{"encoder_arch": "vit", "image_size": 64, "crop_scale_min": 1, "encoder_layer_scale_init": 1.0, "encoder_positions": "rope", "decoder_width": 256, "beta2": 0.99, "precondition_frequency": 20, "max_precond_dim": 512, "weight_decay": 0.3, "adamw_weight_decay_other_params": 0.05}
Rows from block 0 of the decoder of a small masked image model, named by matrix and row number. Rows with one number belong to one neuron. Each number is 500 + 40 x the weight over its row's rms, rounded and kept within 0 to 999. All counts start at 0. Numbers have three digits each.
After each neuron's rows are labels from the 100 images, of 14976, where the neuron reaches its highest value: "top examples" is what is common among them. Only what is clearly more common there than usual is listed. The data: simulated grey scan slices of phantoms with and without marks.
# fc1: MLP up (decoder.0.mlp.fc1.weight, 1024x256), inputs 128-255
# fc2: MLP down (decoder.0.mlp.fc2.weight, 256x1024, transposed), outputs 128-255

fc1.264:520500503462444424542519519504488539528434531478453489538499456508501572530498420533519438530512554478473479518514454493492499436526471421512516437500529498480506491489538535528438378528513493504480481525380497531584545473498520552497515470416472509510482446465420462491496530501497501501492467467491532467497429526495536437565512543445490501492503539422488503500449447525506500501477
fc2.264:544581519535571467459479478446487501498498417499458446454497464527507497491500532517482573414511466432492508528513472488508497502494503512472502496499525502498498549450494499379505533525456566495499495462512527502459575506608463484502519486562562595501517514533483458464486424491531551490503515502429501530499539493510526453491507445469488519441527438542501457490490538502490482494522
top examples: limb

fc1.633:501453589496441513543507515539495490479436487464505497394432530627473467499488394518456493542496516499546552476566509526488507489487514507472496475507470540506604513442486412555527524495540442496510499515527496403555446500500517529498513500495502498500500555529492534495470479619467565559486542437501452515444439448507451482499507506524500540499399568568355640498524489466510527500457
fc2.633:522456440474516500516492578520509534551602535546500523507501502470475500500498548403576499478588481524492407491533509466487438536506504476506525502512531511507505500508523462518496492534454465520539504473502486487452526482561493393493502506492481566505384474502484539595515555491473502478518543508496491503511548485512487473467585530518523534423516488366510501526502510500471498525559
top examples: noisy; chest; low contrast

fc1.269:668542468598481508499473582421465464533550497502503456495493514494512498499437565477500521514497521574512479495497555431525480493501504500547495501483354496491535528481500504439512516482503420262397495500486490514474478589469539503493472505476486477449566501472542502489501490475536465498484530505505552452504451530487434484520466470513446587495566553485500513516523505532431530500501
fc2.269:472453445323430482486474501488504500366495501503507525500501552506461612509500492500502470523501500501500512493496484496429497501500496500500557501499605506499505442500527517584500494502445511642513482500481458449454473372497482500496501479495500500455522495499507509500477498569500493499499500497499501499561472485483501501336473517478495480498455500501446500492435501499498487421491
top examples: head

fc1.490:499511471511493498514543504506415514462506500490504504511507536466489531529502479513492499490498659503481506462491538480491515519584558335556514505356490593522507597565516410520477500516481517511500451527509482500558494503490490500463480499506475487525502501507481521506453509523477489499572503519525557500499498516487401484513545470497557478502498508478455499499483493573420441534471
fc2.490:515500501489508514494510519564532441527542516499486522506489424565512502443455480518573509562520502420515472515575500514511534500508526662506543519537518495462481428522505528480499499526513412504516498505454478524503500495484500472534540497438460527506485483498499501496511564482413503500501578433481465501501507538501501512454501524502463517483535472508500499481546518501497620429466
top examples: low contrast; noisy

fc1.482:769642522474482581461500490492501505577492483534513399552500581496496466482495505500612513536494510514467499451503602515478474496460468539493503500513481475481513518499486439504535497492493551383488497475510497481465492649556552611560481503496429533469460491457484499559508528504498501517495418513472485491456492493463472458441564477499426524428557520500543477444461474483497522526523
fc2.482:635649477486494553521557552499633516461508605531504512480535500502487568537459463466525500438464498500554509485492501502488500498495496502498499402500507500501499418444501496521539498501488499774498501443433408475494459373492480497496494500501501461502467502500498619425504461499575548496498638505498499500500441508500501598434500499446508497541481506501403500563501500538501492509481
top examples: side: left half; limb; dark spot

fc1.726:571501480415477482485521553495491489500477515495525500515496493515474487500573491439587562500502494483493502471436574501585488528501482466565463495496500482509509568484360508505424507522507467451481500485530534497525512485549519533508463507407471509506451506479465531454537433508499569437493478548472432492460478491538419519470510522481492475460514499592540511499435497487465520509431
fc2.726:500570463524500501511599500503510600500515500504521529506501488500514489500497441507498494500495484548499499500400544501578502525487500496471438499521484487420503501528506556509561496503500496500488532496497489470514501505565502502573500564545526539522532559529471536565595527436513564545503535525544507504560514539500510501624591509688597582509525507546504504517540515542506491575511
top examples: belly

fc1.408:521501451477453530497568480501527498572476500413533546591349552537500534498447561480532497483490501506402630547576498503467593473494501503500501500500512478480540498485490531500496453472500408500484456528506520485579519453469513548499506492469428495453514493516502496503473486481471438533505557480492496508497533502499577355445531506505534535535498500518501529552514455465498497467457
fc2.408:490523526589560535503469504495500446498434464570500443459521448487500518505469492559542642480495464485603517426602544526521357456506554483486499530500493447498536475499499499559465443567483551460568503481503612505489489512505500510494497551517500522577485550432513502486513591556508510504475492518598492499532471507483462515492430516513505451485468592498487536482432480546498484517589
top examples: bright spot

fc1.653:532488513518495378553512484469488458505435561443500496444535536475485513531505502473443499522533557496443503533509495500438487470491492361492521432323485566599469533444542471483511495465467453538476450481550465480464501536529543541497504475492468436502482552491496522437474536520482507425464541524585499449482461464512500512485456486496500394481545501500547494513558476536512462484532
fc2.653:503502536500483503563478575540530511525542460501475512546493401501551492434514496593532486498504502444541538501487533555534491557581500647577537579524519530478593457512504550525550432573555504498479437510452500502501520548442511577530503493565438487459423475490505443505501493421447473410509506420518492430496446499493511500516488496456604524489497491499507430501493483464494492496500
top examples: head

fc1.149:670577503476531551501507512518494448629498520552484494500501523492492502501533504512541502508488416462497505487494534564534500491500519501530490515503421455515550518499512463500542534510497477608516430514482522503491546505508516500486549489508546544418487501527524507510489459504490500513504471464489518466482448496572528496499439459502509438540517528527501475456502425512497504499512
fc2.149:481487472503494416519506513502569665338485542500512547498505463498481475514501483500443500489499499542507506511499500415517497492490499563498552498499539619485499455505501500462492495517500599528476625466567510488582476452465348503477500497479487472485420494500498500496500466457513510507476500501463481453499499569447498614506502543500502498511479504474417499499486562543414502501503
top examples: limb

fc1.639:506466534491473519568516507567513516498541500444529499489450564393490484468554408488533507472543480511522548516521593497470543502479503504496502564483513481659462503483498385516512579487539501500509504505506550446512529501483512509498525534527527505499501438498465472455519491503519521522459497582495447512540485472520471526501448506407483450452486509517536473525504483500470494498550
fc2.639:523485493485543490489554554501502445499618538527497495549515500547500497500492502489492506488564496499503499460500498520497462574441552399503441500548483536443519483499481435457491493550552499501499500477495421557493581536504438472489502505508512476479502557483459502453380605494496585439475567519484500499545481513467498362490500504455433453624512498474489512578581522502515516510474
top examples: chest

fc1.310:534554623469443506396485469532498493493462499487504530502546501475529500526564463516520532500530546506528522423522580524409507490516483467512537483555498548481546518478419583491529492489509538518501450491516569584463539550502503504500497530502561460597470497496410501472478525538472555492485477542496505458514485449503383501543498503537468414480489398503562440460384503491517493453513
fc2.310:487512482505519519500575528512564510514537534500506506425530506497501440605466501536533499504519515534563506488479502500489500503491505586432438500529497404521480500468502497524576468527514478478496552498445433490490472501500499507514502542521564536459519502503389514507601519500548475503531513519559518497489491626482607505503585502512601573511507502500506499549527500547513501514490
top examples: side: left half; dark spot; limb

fc1.286:503496501402397442432500500543484505452542521548490562457432503453455489499497504500499496476508432497520499495476513527498506444476476431475454499520480464418450576481497500545527504422446341472603504503500500509493501534455504533509483406461473478542525530456511516425538461541459496511445486500479565504502529513506467506481480491504489506531472526597464480409487521508480468501510
fc2.286:499518512535491517505583511522523506577500563510494554509474510507483489499500498518485504509462500508506497516484496500501499500453493554500500509500504475498482503514528500505519490500488500512481434494493470505529529508555584575524516511505538499498572502533534657556602508499633497526499492500653530603537513510559510568536540625500500567527500501540512541530547544502502502500596
top examples: streaks; chest

fc1.555:486514556472505479496493517479520470525494511491545514487506458485388496431540510466481504462475503587546481437500479529412446587532492487419523471398497463494404503502500467518495501530506527527459531535492403516487508567500470465533507490495544514534502519499666518540515502430507517506408491566500500532500472496485498518392495498495502480506540396509458531500532500497509546475493
fc2.555:498526521441458501451489547507505505500487496498455509493492496582482536519473512484473455505431498466480542606384508509557532531403482498559498500538494497494589492506484515480497564513466504551464529505530499449500539508438516512520482551504444531485482458482431524451452430561483452538537527502593503493531461384528506492506498452500518502456432517496509402459508503519495558442517
top examples: ring

fc1.297:497503517469507513543485445505488454500481500499500538584497500577492527545560523494515533529500458550481500479443518441460516492565552484489503517504439507509543475542494474415503501466522540516455558522481435495507532530556509460485557506481480487474499529507489409494501529445492456567500502474506449496540477508519487507491484505562485497570442502568397505537607504471503569467511
fc2.297:492475439565472499524498630482484513501501524443496495510497472514507507495386455480480518493568503517486496588550443533526499506483427467538490513460534495487439499426537475668477494578451522460499471434514505490481491475379422523499467544523462501459499507480549507473546503551520535537420577541549527530515437415511501399483511506488500479505500437478497501501513454431521543484446
top examples: side: right half

fc1.664:431452508533483500479500484482472575506509462471475525551522484392495539505569516486510521495442405502508453498513555469454538489494495526577499478552533470537535472551496497521494517509523516495477484498529479451498498531406523501518474506498520524472472435507539534485544476457497434481510482491500462417498479477504442526466486474571471612463483475474499511480495500434407491506519
fc2.664:510537504496501534499509500527608412499510505502542486501516525540500501499506392449497499506505543471493523500511503491408501493499513451477503589504500462528446487499458444456497550495427493572509464543509500579518483562552579517505491548503515494508514501502504496458491503501501504501490521657509526500520498502501568457500500503500579455502509506577502509500572502523552486497500
top examples: side: right half; limb

fc1.330:503510497479506507497479450519466512503504601455548443519481565556434500499509458503535407498526509485586473544514520459474495501516528490429461444501494507538495463537528537506497540499560495523451514510519459495542499496493456546477554469391499500560544521506439501494498498435501479536414412501481524502502480644516463538524517491476517538529491608445479558541521468500492510589476
fc2.330:476521504516551506539500561497418431483502498511519486479571482513487522512472494489448577458525480508503478532496488592556495466468488592550531498467565491555519547463479515494468404499418548483503480545473621421535584504455482455506458542515502499497556486477564497478392422564495544516469500490465441508519481490524498494482493490522496413509477483460475474487499477482551603496543
top examples: streaks; limb

fc1.216:339497527502400473502471516452505475415500511499503525500475398525490490484532432502453505539492450488461495646500503501442504492536527495500520588562539476503563542500525552523465521518541529660505470576522501544501533514482486493498494470501495522479407449542453489451551486478528503501531503520545519547469499443459491494445548499495475414504433491497492500427475474499527470501500
fc2.216:500393484507503552497501632549507575533484501500500473476451472500540560493517501504661469501513509571499566500500487497555462500507500493499499469502500509539449501491527525489507502538463502542578443451499501497521512500500500468486671516537484505518525517507508550531514512571536487529592569472533564522566508478500624501503497516580542501516517572500508504518520491513508500490503
top examples: side: right half; chest

fc1.563:530475489519495483582477542490510546466499554425590434469497499496477534524466503444473580494511456501502497502501575498505498529504518461505407526485529521495498528441502444500509515515497422496529470488526496498502414504574498507504515631537482521486500433498494488501497516476499548509462484498489437502494537578533309517458499509481502495423499495499504479392546436518498469528503
fc2.563:495525506494525499477599483488475423520398460449522533593495519505598527533486505483480544502542502465575475496573523555464499460500486475512521521453487484501547564538499411500460500533610422514507411493494540576565536476489529397461516542438524452524514501499494548508503566559488491517506501496472496462485500472544413460477493491583479457510436556473503509499540500513465486500480
top examples: dark spot

fc1.253:502478550448570490528543478508502359513506522492498535465488413558562670504522513499498496574493502526498521482497485464612516443540480502488450442495549554512489482520528432471501642482520487500511525498501499530482554469505493379493511450424518489527507494443455527499489532560582522485492496608552497469471402536494544480482482560518420502471496505512508493504526462501509421492507
fc2.253:493500399492477571476491484526562617511503517542480524451439520525408461518493508522565471496630501387525491514501508468495483574494586480492467490500459477441555525458545501503496498580488458510455474396485431482498479498471504498465447520470461475409475497502517502485541480429506494461527493507509554490536508504458481504532522507550488511465479505490502534488463551524499517485512
top examples: low contrast

fc1.420:510473486550534496475490423452452642546423522486547468519496516527463511578450536454494452516498552601505528484575518468517488495499548457500493491530591541578509534500426502472627561588441520491506511495479529478497500556499439503470524502464478528494508481454484520546503505555422592487493447505506506487560588517537491560493436498502555474484538540476455555540527462387501441517515
fc2.420:468504479414533493509486502545484507491609589504523511499529516478600510591523451514548490535498486435571433498512512505543518465481503524517518469488469510545512571476614476574408479520593419506508485595485479471495502488469561453495494509457449455539550500499585512482503506490507581509482432509474495437504532559463469554489475438542465503559512481501449512539508502494467527542507
top examples: streaks; limb

fc1.382:445522527491502471352484541507449485464547488537515508423502499445486509500503508509517489488472450506560579454469552574492490485460488421469488494554418437522457531486490500506518488473531440513528542585538554542482436524438499540503473463474480399539511518467490482458541400443490479538503420493520538516498541435530495525514449484495398541519498557505535444497457486445488534499483
fc2.382:500500505501492560506605500505502506577508515513482638503456522526500500500491496514507500507495503518497501500502497500499493500445500502505500538501502491493500503497545499501513500510503501560506444456495442500515520589532540566526535500504507519500578523515515550605572520500582503511503506484661572573516516517535533547551587582502544617536512513564572565534561526507501536550606
top examples: chest; streaks

fc1.150:494502502508542492506503495539535503530414505461487546503496528569500443460452462522502573550477415500476540506458511504488500519511493489490483482514547489452508470618502482525510506543500493490590488479426533501505472562468500502508500537496491448504373520549510461540501525495383545506516464532506452411525565513543503491512458488496460536475553499533662503502496441420448432526503
fc2.150:521498506524431516550502461500470502550566506557536496488633508421500540534595580466619550464517461453506522509493458502505464492529354538498503511480459500566499562482498446485480475630473424508406499511503503620478464508500514535500479496496512487468498522500501606474450526603484507516514500496508539475501461635501537531456520453505490496504487485502461530499502512498476465504508
top examples: chest

fc1.400:490547421497475512513580501495511456523498611424507606490490479510500509426569492492553487490506497440452450528476526446481500503498486548494533589623478457467468436496486399473445483489506501499494484498553497514537488525512430506427489392503520480527504434493490426503436606507538417527453501500408471505531487558476550453484501555517542503455538477594505459500516486586482619436484
fc2.400:508537502515511504499525503500513461480364457517495480419504502492419499514469574482499497441494527464494589553470497525534514546497544500501458513429488447486581490467479565497449463518468525474501497481534514522503561501498518496533485531512497563513494455499503521448451489565482483546526499520579513565522402493524572493510610528518451438461493535529489463429469481495495543496500
top examples: streaks

fc1.356:341468495431531486448508497517455509512520471555540476475506504520502485505496514461489503454500506463519509455492553513489544495453526578475493514483488508466435489481528619544500486482482501500490492498491391466460490541500512536583502513545524520525498491438426465525476494481499501446445566451509401502493457507449611467497487478382469497488490466500509470540513502417529507500490
fc2.356:496383537582555566491545514549463497529500501498507500530449505499468512492532595504490497499502500502506507500413444548499506495434451526506513457500579503509556516609490483498499451500501508508467498412599593522539537503498609495505499501508530544545473570504506500488531502533500543504574509555525478514558600499500466505477501551503505599524573515501500500531517529520449497528514
top examples: head

fc1.483:530489527556497546523527498476559508491552468472494457534480525499506500528542550471550463506503567498461510528503562466504539525534517486531571519482478494473500487446503469496486451476499600600489452531462498518424528564565401478506491493474501500506547500500542449564509486495536500488499542486450510555621501502282492471557542509506495536508473449500503480501509492506494467512499
fc2.483:491520557487454494456571436518473479502519500512446490549564478450483519501541480500499490500552508415470516491539425434528520499501506512497473397488470500505466514531531628444504499500494496545498538509544426499511526421554580499555549534585501473485527520497435615479508501537534491423446460524468473479506481467515532543480466451379514472467485505507515445444519563535560490505479
top examples: bright spot

fc1.604:459422499495448529470511517540510516441496596467493579458477522500446491481498435504437557543465437494491450511539537529596483494492475457526446515511448476457385554521492477497497483510489516494527577483472523499497497452499505474502523471495466485478502567464477501528467458506487447527390500502457538501402498540460383493500398469509506474520490462495482527436498389468443445545430
fc2.604:476508467461507502502621503559504500629500501515485500612508527501518516515495524500459504507483463414508500503486500585416566502483508517435559464430488496502524491604553476441500519592514384505507500463497494479473471512586582499533500512501510503595404501500507525498502542497514416520506457543530495508500484500595522589511503547513514551501469522540527504525531501536493583503517
top examples: streaks

fc1.338:500500580593480496541439523497594440476511535511516595455550486460520510488467522477520492483533501561463504500528405478475498513490421455528446490527465548539546451477510533511495459464461402635496445511468481514499495555501459531532517481484506492491554503536588502449491493501432506481496455495504491484638487510473453543543479463490420556500512539526489498415516510551537519494472
fc2.338:521490494444498484508566507514471508533561492482480506500526625553533409493530465504565492528511496532494484501503505476517467505531574483512506560461511536525530503501545486498486500496500487499510514441510491528459505555499557382412501513518489524456427510500499508448461501635500567491432501607476510499506503495592442499464509542471525498414510517506507419479508421531526507512477
top examples: head

fc1.754:497503512482501500472470468583583525503498517545470518491421539489444489518506534508448455490508501501439501564503497517456426500406496556487454470553528500454541436521521484492602476424449517506479508492487508541494500543494441458488555497428509508558416505500498565434565512531462512495476520546429533490535475510431478501519528507543467435499472586517570541436522430498421461515470
fc2.754:500553565547469493520500555476492473502505381353498476463507566407500451459472497500539477591459497541548479481500499520556545394495488530519500565521505488573502516508498510569502416510458483561489471508504501507488488505474488542510571512505499529443541482464502479450464495548534547504448505601474499470403442507516562496557502500546523487503551504496486500460464516500554485503496
top examples: streaks

fc1.468:503499498552490515471503452457535501493499454478497493451513514520404526480443526463520479511474568456479475507424519425520479525508469498524489457576507500505459475492486502425466525478427470506514475479489496537452488469459484503471472576534381503500572497502448485505584531495493499482494439498433490494470553496502502520537504458511487506503653499489510453503480539500384496488489
fc2.468:540500510504537537534431478502515475496519491509586515480485560413576443487645535502523494469491466453511503468472534508465529496490471481498505519479470479522548512555538507486498506517525499503525493551507599549524492541498534520523552493520528503500497484511503500567506522498492526497501493492555581478470453544478517504479502569491494466549456499523507496565482466514521375568514
top examples: belly

fc1.629:501512478500501478478405620477594495486501441538496513532539508528543530507553496509454500576524583489554484492485583518494544506473515422518478564446516496560585479506492531529386489503508513498508515494451488524567491527566507516499550500494510568509487514500427455406446472501501467550474473500513556499525425456508501568491499493480528498521465522467558498484531425504485397572408
fc2.629:463466482604489530518656510479503528502514523508504503516534509524519504479526419513491491498578485566420509501475393528519500415499471481521503484496476499520459582485529479523509521517330519485492487500462484425473515440494471470358507543424484517498533490498588504499493572497493513610534574476507511530498497458492492483507495409507458463507497397479536488481468499507505596512543
top examples: dark spot; side: right half; limb

fc1.681:509482494558440500529499509529491523474411465503515536497454517500559404505500514498501471473474491537521537497514404524611446438532483505474535497504519484486440487459506513449492522551498486494537504478481500500495514505508481461495516466533478482506501493495490477466527437558521510545594503498527497524539499496556460528503501564352462456500506521496477471514505492482519544463456
fc2.681:498500564498537500501510410503500489510427502454443484282453617522503496546421494497547482533442519571484495500501520497447513499500496439502555515489563478520444507562499487502347496536438464509501557463497438522497552454503509499505499481378486511501556500500499521391546524544500567508475453509527502481463500500575484497472559534554499539499541527498501560519557501530499500504496
top examples: head

fc1.546:409500509355383346425448496427495489486499475379507419495501469494524502524450499439529488473478504489534505509503513503473508497504509488524511560520536468528519495557500425499521510490495460228454582622535494499462439478472498497487506500520535500532510500486511571467576509489553528538504520499470488569486499499504502510508505482411494509499584504503446479523541543494470505496485
fc2.546:428461474496350504464503554506505497500501503504509502504461576492501447502502504498426501537536504502488484499510503447487496506497511497539548558441458511496483594502473491495423524543505506215501440517552599502480511528494459508507500500500499559516499492499500491504492503520452500516512495436426503501511525531496500500535567548589512497510489515500500494391484502492545506496529
top examples: chest

fc1.213:521485505500510521423509508527485457504499452453515493522518507525529527551495498393486487477500500364522494487522482456469475499504507421508516449497508517410498514496463500476601527444503325514472484508491512504508506416511436521504507585504476514389495492517449539529508497507518479542535473471512524406490523532564489474498503473437471474498546561483444512509487506483468399489525
fc2.213:498445445493529405506405501505493531524622525500443477548516534540493499495523499501581552544387498597461504552535476501446525521493478544563555518505483499557460517528569439456501475489538500504532499496465497466501566498494503485485533450467510498528508515536546494463492521448536558516448507514502598490523504515467430499493455489518587511490415390515500497577544455547462553532438
top examples: limb

fc1.33:506536496434403485473500520468492515506530440491521526500446499524491501498496466505455477505500499516503530541462484500497505495436550518467522592498531476485499486500457564498512502471415501499549493503491522505481546519495528459534479413531536537457539521493464536449526501482522453573516479520431494551497530557432532427488480489489534521527464540541528529508492543449456490453447
fc2.33:497423500582519508586500501538519572482534495579506490516499547499505484499508577521500507487465500539490489624499498500518489540514500601502576511461468419504495527479495512527490500497503509376494497460477513500494514501502509499511507551503503500507498501497515500503500500503574500517652516497500502501501536501517504627499524526501540504500494500500613518500485502559487496520501
top examples: low contrast; noisy; head

fc1.309:488534465500570531407486494493502558455501494502516535491466522570492500487501523489455561497516568494492498502524490496493517541487543491586488478456505516565558570505543490464522518519486451515486499541510459495483440531488513593543580587491489555544486511512532497470432444603510420441488499541505455512503503475489493519522468439491436521622446476546489498569511511418482510459599
fc2.309:488415496454510475480473499533532516594610608525555532541536494462545543495494404499534485506460504541537485474487496545528512512508501481491516512565513521540488516495593511589515508498514446515494508513488488502509538463446516486467505446506497459515554481552501485498554597471493534530517534504504528498505552492506500551487500507521580591498548552500515595533557471517520512558492
top examples: limb

fc1.302:511632482501503557497491557486499335494499430475484539500499505565509484478465465516520523544500500523503506470506491500491464477508479485494534502478498523499544463484490464493497494497517504327504499460493495499496464535499512510478487400478483501527550525508506494511497495509456570534451515503534531598541496489492531524600498495502412504489467496512505517409502583438493454532504
fc2.302:505460484481468493517472500579503514502518501563524296597500595500469526549540515509475529420498514489484500503502481492500502500500500489563512506462501500511462501506485501498500650500502500509504393516497486464455499481494500501543476462493468475502450492500501500498500453496500480549588504498501511473507504444510500500520488500517486499498507500434525506484500497501523511513488
top examples: noisy; low contrast; streaks

fc1.698:580511496429480543493557498455463559502501457531493504500464431446485490498491578499569501527471536482509538506541501485639521523471524491510499508361493516488479488497520541499517458326503502519494443443541470508450530530502507606499486491523537486474547450495499473633498473510498582368500502572540501497497503504499512492490556498474494526517501500487472577523537423493417541487506
fc2.698:502536646568450499504510532506556524547500549565480571526503585510503446479506523520487539500507503482557500463477373496567572430503499485536500441374464495515500493446559494557500508492590500480500488520425548513471514500469558433496501496509506487503491540534463562469420491563529452565483486513499552499497459491549495500489484500491521498502413464513514499500489541558501499476459
top examples: limb

fc1.16:500484518513505511512484477500557500496495504490501459510548507574501601641501502535492494509515419500491486530484435491532509492481553466480405468497584520453490489522521494420451499473480433508496537519460476512555496483497517450580472532495506544497380499500432464519464471503495488444481534518527564570494521498509429508527511491476491501583516484510501501510494466472458551388514
fc2.16:500502509444548531476494481450493503504568509503544495529474456382494469489522429524533519547536562490594549481552492480563529390558467500499440449498450519471532479470500521603494507526536509481499476433490521531500485522508504519512507492458473382509501544482490483487582521476501502488509484484504525423492455467493498501474508458571462505477501484469592495479500572525515478579446
top examples: low contrast; head

fc1.492:545450540509474445500498526544429488503520455474492501481503387380507539453558483454498439534564477548564464501551429514457493443495504505466474431438510544498453522540529505523422487563506488502471501487484512449512490484553489493511535537492534449520507532521540589495518500569481589491482529513503502514471483499495443488466561461486438483466452462424532491477365515542536519406585
fc2.492:489501505387502457456493444497498556514574472571499501508504437543544442498465548532438512430494498495497547524503526426495516483489493531554509457593518555444467518474507391519550613506497496568471551455496416504444578501554547455536562471454503514499510508519442431500508420475487476505481479504495549483544523470479504489482552453513576574431507504568526504485502551562470465551436
top examples: low contrast; chest

fc1.168:506490492504480529488477504497519501494522494498497485432464553512418508568501460487412408536570494471537468488533512547443510504507530524519497499519426493557483521487504569465504504529514469496487521500506469473541452530527426630491503500500488487471498447596571533458545531487486509557509504417487488509445469500521373500495493498568511550420553516484429559494509487486566500452517
fc2.168:502450559469508469513455550479495497525533569505485572541563541503458451452482511368482500477516484541487451505551528508550489511533456494549550476518555493506485521477445399517503485489446497515499506550585491507491617529473494412533528515566467526587476502520517496510362507537548508498498570578446500451499522382503573477464525500490510490497496415425449483535494478483428583530495
top examples: noisy

fc1.444:509489522503474495500496513518520505499518526491488462507439492538509401501557504498501494469526482495533566495482574524657465486531493498540480488491562525560435499500566499501426524561507520508480534548465498472478516573537492507509541450540478486498500500501571544436508499550519582473577474501487427480555494410509484554514508489510497497500498517540478500580468493487553525493477
fc2.444:492498561513494529517511502499524500504403499499454511484517500512509328500421461534464400502393503519569485505595537509547428498501505487499535517500494506510504543540470492417369454497484395490496496409467453438462520462500492502509582547479440501506508490499497500500540539524528455501444470495498503564487531509511464499451539489499487478498603471458494561488509545552499527548431
top examples: limb

fc1.377:503509490622503549605591567483540503500541561469498525526507405491482520525547456491459500503518582417467610521468500459472579497543498343485539505496494505482402588528508562501481555508493479606607428492473502501540500518577492516511492504560507433485510492499513556559485489498423501393524535507448488474578528498427493500548500509484560510502508497547493500499517499553503508503518
fc2.377:490517516535500427640496484500479504501527521453492501445574500514520470423430538600541471520489485473499555516499500484476555498519489428498454521540502438456512490529499533501516502500459498554472510507457500448505509395478586503488500495520512494587503499476559454561509489494538531439501480525535498500517402450508501499490508504509619554501426501501501509475497500530418499500638
top examples: head

fc1.572:499448527645464472498543500485502473530477463469472498519443417489442540501492502472477538556467515505496493512533483494462513500494483525544504498507581488522497494544492470509506618501504430508419500465519458507420468593479507448454512500517478501457498471469570491430506476500487484484498547510503494503447489493488491497500541500510489477552500516409478497462499498499432502509553
fc2.572:533503500451494512501499520499499499503539507512500500505508500501547486547525421503587476500473378531499531515500508488510501499495508522486530539542528467407500506499493499500499495469509499535589497503487524501536503525508503504502519599501534507465535511516516589500567502503502500501499500505584512500517483609475513501507504502461507427500501500653521512573535596504485500403511
top examples: side: right half; head; bright spot

fc1.683:553505458502542494457536490548484481482507503488510418537531531497505435524498502488484478472504498553491486507485580539485418569514524521500486495508498561613488611380527530466492512493505466521444509492503502497501552447524486489446506494554468468521502459465535541439506457457554488511503503500407495471509425476489431522508513504486484490489515471516500520511420575521541503422508
fc2.683:468438462494510525475501505500500498555485502503563533495498462572585517502501492531468525527500458541458555492466508493499494501502455475577410491491538502492520497501475509503553487499501467516493434570467500494500525499507494452484470463557498458547500522500400483427434524502497444493464521480568460475663501526473501503491507491552635521521462543494503499570511500458500502471507
top examples: belly